Rows from block 3 of the decoder of a small image VQ-VAE, named by matrix and row number. Rows with one number belong to one channel. Each number is 500 + 50 x the weight over its row's rms, rounded and kept within 0 to 999. All counts start at 0. Numbers have three digits each.
After each channel's rows are labels from the 100 images, of 14848, where the channel reaches its highest value: "peak on" is the class under the peak. Only what is clearly more common there than usual is listed. The data: small charts drawn from random numbers. In brackets: how many of the 100, against the usual share in percent.
# convs0: first 3x3 conv (decoder.decb.0.1.convs.0.weight, 96x96x3x3, each kernel summed), inputs 0-95
# convs1: second 3x3 conv (decoder.decb.0.1.convs.1.weight, 96x96x3x3, transposed, each kernel summed), outputs 0-95

convs0.53:500444449445533489478490446505482584544526421496504594472519439426498473481476514455498668465464527575541473490482482469493471528273487535466526542495513528441528493528485491499482493459532482476477483428548519351490503561510531597504502464539495504536425495522517611529486461542558468464
convs1.53:558540514406520462464544558504516493507500602495500393513429494467580547455583518389507409463547476472494524596556472546546505482652485501497542441464475478580544482538512490525575487462431457599529529531499539497493598448486544416502565460504529458385486498492476470464520490509461584547
peak on: data marks (90 vs 20.3)

convs0.24:426514487497435575469532499390479462439524479480480472511499421495560529528338529501495491552505560477464508535514597518550547532517639571525455389519544539388475526538479424544396460575528502484504519460485527455488580517533519522493488529488538464609502431487517482510508486462578574435
convs1.24:490498419435538471527462497548485547547417549494481494538493511534582543494557483561465510470467492546452453517553469480488489458469365490553530613581434404501552613369445453524474512561489530527522490463437480536486442479461508464473525527480445438597461577572479501568471523465392418502
peak on: legend (89 vs 0.6)

convs0.43:537468372465458455528483501537408523498444531515464459420534489463486565431470440516490513419495527444434463525525418516551446528452437536515529571500497480473635440529483487497391438443643461497481461496423538459488525491471470553457513480501480478507486492397495435507511661500491469449
convs1.43:505599492539543565544521545441511597570519439512557537584499470489530478488534456505520505535521478513516526555432528509445611512449552425454631521542498451405362489572498460510420507476447591508548495500583524462513460556547479477437503455532494574453481480483540520422493432540563426564
peak on: legend (100 vs 0.6)

convs0.72:459513398522524599479467533469575512442446521509479477466415472487503532422618488431494517515395340449509462457455438459477596472542547461473493417528565428616523474578435439497495497483533486564494447476493456518511506489414503463465505470525476527401449497482419551507490490465500446473
convs1.72:488477552489463333484480345500416530578515514464481524580553581576549523549504463484485443473456613542537514542523592530536491547365521508510485559550464524491551482486552488540543471430481510482489488545524563435443480483462471550440479581469523455534485589530489436520546545524519484450
peak on: legend (93 vs 0.6)

convs0.11:496530349524590531484481463489467607596556575560521518566546475500506467485502471461465544467512486537550411503508482514441520514460671471505391500452493498432508480530460508468491468499520500505476539467482422472592416462484527515436469478471591509509593528586437471480542519538573456426
convs1.11:537442573503401478547495503509563502561419420470480564583530515510473464472516397498606502453405530506444507528426506482511458485565441545507463517532574455590521473469476494591484559460515495387457468610499538491515491574541437499557435496567442490508420401504486455617512483484486515512
peak on: legend (100 vs 0.6)

convs0.14:579527481469536505641456452475486480435525476491478481456490505445524558542476393494472523585443527542522486498515543481505527566476573440496485476514618454472625493641588566410506419517467468531483513474500535480447497469543494467530543445493430494433563518471474550496478546503593476378
convs1.14:487429481492497511383511471523491556630572528503545464609359488487532534503596465572506588425494484412506476515561483507502499477509452533471521521546440466543386532448498500511497485451480490471534526493563485502549566546621568504490457514503446509410522517499572456604416495531475479556
peak on: data marks (75 vs 20.3)

convs0.46:622496377551581478560507443431548468480477503541521495513519434490466507541420499503509547501479371452527539433476519470480485494521466552486597565524498541423460514514389439474478377540528558543522466490494590439594504469586494586509453416537483498456539533459571478476486486506463520572
convs1.46:432480590409510418409380509597427522427485471532468528584555513508424495481460468518422522501593534450569422574522534520551482498460467555539527437492521617502561535516549511532391521446509564476503537570436458525493486495388466489473506479527458449569479516476520534571491504509550540517
peak on: legend (30 vs 0.6)

convs0.95:502486509510499554564513480485516489505506412521542557467494564474465495496487472585535525465457519400493518490514510458456468455352682482525496512464573524516530459530514529478428483514526489499470517516485535542511362692489394473416512461453553463486518480505480431541504560472529537451
convs1.95:524556495547496467426565481469522572523467546534462497457444492519512501426456485385559452524542411517503566505538550528515524538541512551467455522481481505483484559494573429542597475512492541539527529460558479446506491242504473459528464610535482556448530518544455531525538462524476569529
peak on: data marks (97 vs 20.3)

convs0.74:541477542481567501547526438512491504493439509550477451443462560576445322461531476434503503480381530508510483528492463442527593485485503472462501479458471493487527497550486506463504508659527453591514533510438421459592462469482454476500423436453440532480449393390507472492481470564495522444
convs1.74:426482553505450421512586506501543488441566538449535553446430460509445400433504555570457433506366548557589524503472510479482493468525495490600414480533512373593451510569484516491509439469486496528510525509342485503517470496509493517498427472445467548451478541547463530560560542515565484511
peak on: legend (60 vs 0.6)

convs0.75:440588324466447475505465486531477502461480503477509511507460508466501511468621486480496549461493493512279471482431485467643483463502534496521529440517427466415439516514419448489483515494452535473517506435513430512489499515468513427519510530459484496512432415506448462503478486474404489473
convs1.75:476504539478504523511541458527543514617514496569461414497473504482454526608482485445508485408541589519672512494603487459488526544503484525485395476579532560500595470446548484567485456538585383540518466542498495550533516525529446517507531510564482535509593538446480541451449542524501463410
peak on: data marks (98 vs 20.3)

convs0.12:443534537512467441390500475423551483500484370532528535471464546484478463556404498442500393503476446463419574546487528483465528454463592494459522520509458493455502455530446553575519484545553535570532478451387502552499543485482563404490482522504533428518520595440468413448520379502574506491
convs1.12:496576507478540562538431543562570490512470561537483444520489450463499423428602486499559629462473501506544357501476546516454467489591411461505417427494553493526474495531577416499479592515536501442487498457516489483547521553484482591537552454487571516539537440599475495544479553597457500475
peak on: legend (85 vs 0.6)

convs0.76:501503448529507519489502484442521524511490678548522426508574478583502440485530493573460495523433527479453497479445494416502611517574486568453507464437557551538486457518524479546568431570575493503573489511474509443517449422559369494494513440542440537477501498547541444454553572388500562521
convs1.76:532582530497493466492590527517526409436622360539492525602463536512523419414496544679521486505463551456569594544533525494565466467449516501513497583547510523462544518511440560532511462505457447494391455502464514470544521563527479489456463497449521539511469476476518464531509486565476421517
peak on: legend (53 vs 0.6)

convs0.33:500361518529479491489489491505461552462473381456509331513462532513530505499501497465619569529496541448564422491474488482491443449475512492504486464433476492417466519520514464490438512493545474491472525485488494557481412482480440531402503436458536515480541564537444478482521288528531453486
convs1.33:477484435436513516477534553547554529514441590545582590551582513476460488624502564473431416488580471551517529513502551531519569552525493513458492569530522474586541416501518506533558454515438538517498448475510525451555607466502405512566514464499426484537479520501508515605536662483526543505
peak on: data marks (94 vs 20.3)

convs0.44:458503417509372462516493530455466480464448505500466485505459435485490536517616539439433478504522443479478414444489504523510570427485504540534423433620534492462427405626518540554525500523539439568508547414480549480498497504447486592420463500549456523575542469461401514489463490483577459447
convs1.44:502462509485482554463564441508497460503533465496580479505472545504468469412430462651521425512467522517494529528492528557487450487480491467435511512374528396494519452467503493457469534486461640462456490415489464499500547432380531395414555495418515506482412523601561491474442465467468487465
peak on: axes and grid (68 vs 1.4)

convs0.56:426436356516641553468505535466436479572445496442515505459515506466463499559452435487458472420498455468502519547510560490463492525507617484507460452518509460485412550561473453486537462566597530425514443494528405492586537515467454486465512472476489449559413542540442551504528446449513386476
convs1.56:496506657532458400449461478483507525413513519535475459461532521408558572502551465510414442504469552465481481544548484530533492496546500419492533516545409499454644510521631528500495551466417542483563452482510539496393459482488461516514438465521456566480450557390491491515510542540533569480
peak on: legend (86 vs 0.6)

convs0.9:448397535544514486479513533464473548476531380489485360503510538500499486506495526489647571481522548410527479485492501458489474465437555523514469448479399500434486476533475489472474482484534534474468545470485533506471484460509416577427510461483550487470552483521496451450517274499600507509
convs1.9:521514512559451507486426466521535497524400556547485602455450482543555447434501428403377438584437447461503465507449488528554520514510528503527574505477547542461464573503504520505484549571589421545485514424499490473533438580492510453507393545530554544448482613523459463516461604497422482538
peak on: data marks (97 vs 20.3)

convs0.26:480473590474519445428472430450500512555450525536476525476470505459517424596366492441467448468561462488481446489527482520437550423467438602444455494494474537465528433546543409460468470509680501413555512467465420478517499499560535507455504425456528465574460427480445477514464480475441512471
convs1.26:452509390469497534506374499505430570472529422403555444509426526586511547457574579490553591555381512512475525466458445479595465498503542444512527444498473443438449552533401540527555433556365518524492460456451543489542480466501437469491553516531485503478550450481494481475500517523534522559
peak on: legend (99 vs 0.6)

convs0.78:488552490497507498519505490511483597497471519452521392448510536503497502508515503522457491466470494387513437508432536456418458456388519468484457497471412510529492413483496466471456494521540512527755523508527494437524406432445470508594500489479529520508505472521466532364449536513504533486
convs1.78:557470526419469517482603517510553517486495498539496543532552488469493459507500549530497504508412444508512587508484493543532537494542505529491489495509484506551485517480403608530484543466490400515276486465504493560472523596519541444416475441558500496535483537478475467643388454460486431536
peak on: data marks (98 vs 20.3)

convs0.83:495438425535604514552511512499471501541556522519464500559591511500546468489491510516529634472616409557565477442510484494574439470387529534478497514539513527413476504488500550499506575483526462504505599501482592401469491461565511588459498503599464476553385564535501580523489522513582494493
convs1.83:599489526490481436501490535537550488555538467513513516510414469467514514446477490484451498552497481461534543622495517458647531434491503530526481584454538516586516430457538543454438537559604511485549428477509459498509521563495527546592464491452547423435490457481520406574481398363538555492
peak on: data marks (69 vs 20.3)

convs0.1:435513536504521474368493454460528479562458452508500471444465487408563487466539537439550434471493395463388526519456617513397550549530545494474463429535428502444487457530587421455602470535500509488446454559544443506395461497476450471503448482461532475577434500484460489458495506525443468426
convs1.1:561430473541550517591520546562490544462490612468519486489531522532445566503496481595500573505504497395594469511516442461530487464507422461516436472599482517536373452474540486554476603484507555535545432500459568394538546516451560497515566518543510489496565457484482498492562385447518527415
peak on: legend (29 vs 0.6)

convs0.37:529487537501537562482461540437438503523543484409410498438490494479502482484465516453544509465475515443521489479414665520548572434482475597452522408545465522514393483567524380584540440458432506481523519418468478518482462436520430439556556471545573470474472418557470506508496409460512484484
convs1.37:409467514550499439499474551535511503546473440487548385418438508486482551512528517612467461489458497449503467492486300554453432507545404461520488656519507465488582423532494515533519482499530533580559480518485447500470454501492501534513477535552521540409524497576518503423432555507483504463
peak on: axes and grid (36 vs 1.4)

convs0.94:547501516546490471452523571503527491441441491493572521583591480434558579605461511420562478463545516503519515463415482496501456484514503535521461497632470490455555492548555472416459476499406440618466583569523550478463551472516508509504449624517552502467561520473490478505424461550563429408
convs1.94:504520493454537473453521470495497440486386460586488478575526521514499490522459530455475561481540458513492536562456542429579561568499555553464484565392620537507443483421489425605427521404542532509508559462558503502633530519413565464514481461466526395473422552520514497509487525434512452512
peak on: legend (94 vs 0.6)

convs0.41:425582471524425493520551595524412536506516503535460529483539483446494487364527532455533493524546439470557441506513421477663503510497444536524575500590518410498502467508362540535473420517665513499483472521540476459556529533495449505418508475526476506535489459519498506494488507570531463524
convs1.41:461438524434551512439482518495485380364523468541485548576514510474530543499464495496481505530483600535457487433478587458382449483551557521490487415391468530526486536531543528544500435507460553432470481478464442508432441500522527490591484435484542570425426503575470550558489508454431478609
peak on: data marks (94 vs 20.3)

convs0.70:569462470508475592501574532590508485467506502528489524543560446461530467477478520451504598438482553529694446475529502521489454540424541512526482477490508572503547405483479466429431449459570426494438470385531484410564556494560545548574472511561530467553579490567486467512524526444531501486
convs1.70:515587530535506534468479490367542516531451475607415438559388493532483441465553442402504551492496455529437516486504497362473515571542531506452525494518502525537550546440464437536462594494522451508548501421527538581584599488539512471477527453504583406484452491452462520530501496525414485493
peak on: data marks (63 vs 20.3); legend (36 vs 0.6)

convs0.13:518487289469501415431497463550430492503491468526470481502534508482470484483636489457519579505494492465546548488397444531545518532520490553479463579521534441499550493537608560525492455507393403522496595466545539439493480462502465524476466497546430456572518575484523488507468567530490458565
convs1.13:464545544451463592596543496475571515565560482521626495428561544555507494485436532515471450552510528495461473417553554543537491510496538413560496443537549533479476425426467462531508567521516667542480576531492500469507504547474550517526501552431613609445442530514475532525492435484452472528
peak on: legend (70 vs 0.6)

convs0.62:476465380528472566517520537573553489534516561449486509500604461495480466560489578452449528484467499539507513491564482435399491491492481559558435541508367525423560415546480475421484478548486498487489497370510427420554550520506483570541455416480550505473522642482460470514520484416511527494
convs1.62:480484523427442378507419480545405477438555521437446478467469549559482457575522519460469489455507483509506545459521489557600508583430447423499483428543511460532393557465460425625473525530553546507461517449473452534481381502466502446454574469556462545573498544443451449416474511517507507499
peak on: legend (48 vs 0.6)

convs0.52:442535529447381515497542494531524494527546486533468537496504531444474521506493496539534419496470453528431547517477434490561477466567524618513430493460355453575548442539427529467395476510414506519518531423486556483524418485574398516414528432497517554520455598501452526535485579533455499423
convs1.52:570474476437612482548455455522481539512465524411476464529560455558513523479551463476496534383569547482532509501532570510489553526425430467566501463433550506561490595416514449573452479384548516536491576562535440475512524459460536520558522466490482518604539538491434600452551457441577429495
peak on: legend (39 vs 0.6)

convs0.45:470457540520498492491459493495511440524466559479491340555513538479559512521487529481615529443520532527530473496446509481489458431499523427501421451495553481435548546512538540495547523495540515508452545498486424415513501415514415512472504476533425508530601466471492345377524374610493533506
convs1.45:548600460500511448480532491473517443509544397508499564488498474499531489494518510617431461573504512426479555517430539538574500498360531525531510546481405498496454494478451546546518444553514477495516421524452565571562525571579430464558545565457568505501370464509542550568575596511481472513
peak on: data marks (99 vs 20.3)

convs0.50:547420533510482507522487577448492511503443478590448482491384469452472500488513426508542455464403547550535532499511477603526506484485455535464539515463452521553505428504459445502596457645472471597506568476478513472517439434537485530515482452427530627551454447471474485512484490545523406364
convs1.50:416463480487501504515470591459416487520491566439477542576378571422449524513536485452410511472447446515437501508519507462489515567527488490493535437486498559469480543412474570380512443446549557363502447529518503502501587496472449473511518498483415473650482553525487463561548478488556448471
peak on: legend (81 vs 0.6)

convs0.93:519561467558483480450486486526538553512558506415565550551576525459541505515471543490448445438395444501471519502546571437476517549485530590438488493459483522427541461537531556434433497584433447452516487370510551464517524465505602504542544502533527625571518501491442482539555535503430523642
convs1.93:539481538507496548522395536501465509517450414565456525515573543590505357477548435484516526446560460511469455480481449476466554399585448453481411447484494529538483491435503438640420623528562463479463471409534452514485491516536489571524552440568490457533520442471482464522523522518530499448
peak on: legend (99 vs 0.6)

convs0.39:531515520424442463493465486476531392523469489582439458512515579514480465460487549595462414504442530537450454479491587570562548505490589551545459466379508481454506467486474563457537513489508431554524532581428544494569539441523498412410526521526665534503488492471510490402439468463524517508
convs1.39:491506487500488585536448452441488491499535512541540492534460469494506415563444486613604598500617490459615537493536511450511441530592485489502465551474452582484451466457407547507461570441559499605559507494483583507535416534501600442518468493468404458504556551566490493551542523500461487527
peak on: legend (99 vs 0.6)

convs0.88:470547504449389513443479481489416577564486530521424503459474482527503688505589474464563502409480458519526538481470555537470513498525446414427420540437540492460487455525483544511587491501622434546470478415476529518514509507463477522494523441442616561513446514419500488509458501540438510474
convs1.88:478451471444545516488467487554443489512558482491536536443453428506472635492503480541471512500524536487507528478580426535587477474439534569418554383451453547570568518457571519424439471442373564462515487595619504494484441514486547606499520516552558569579509489505444495464509525479483529517
peak on: legend (55 vs 0.6)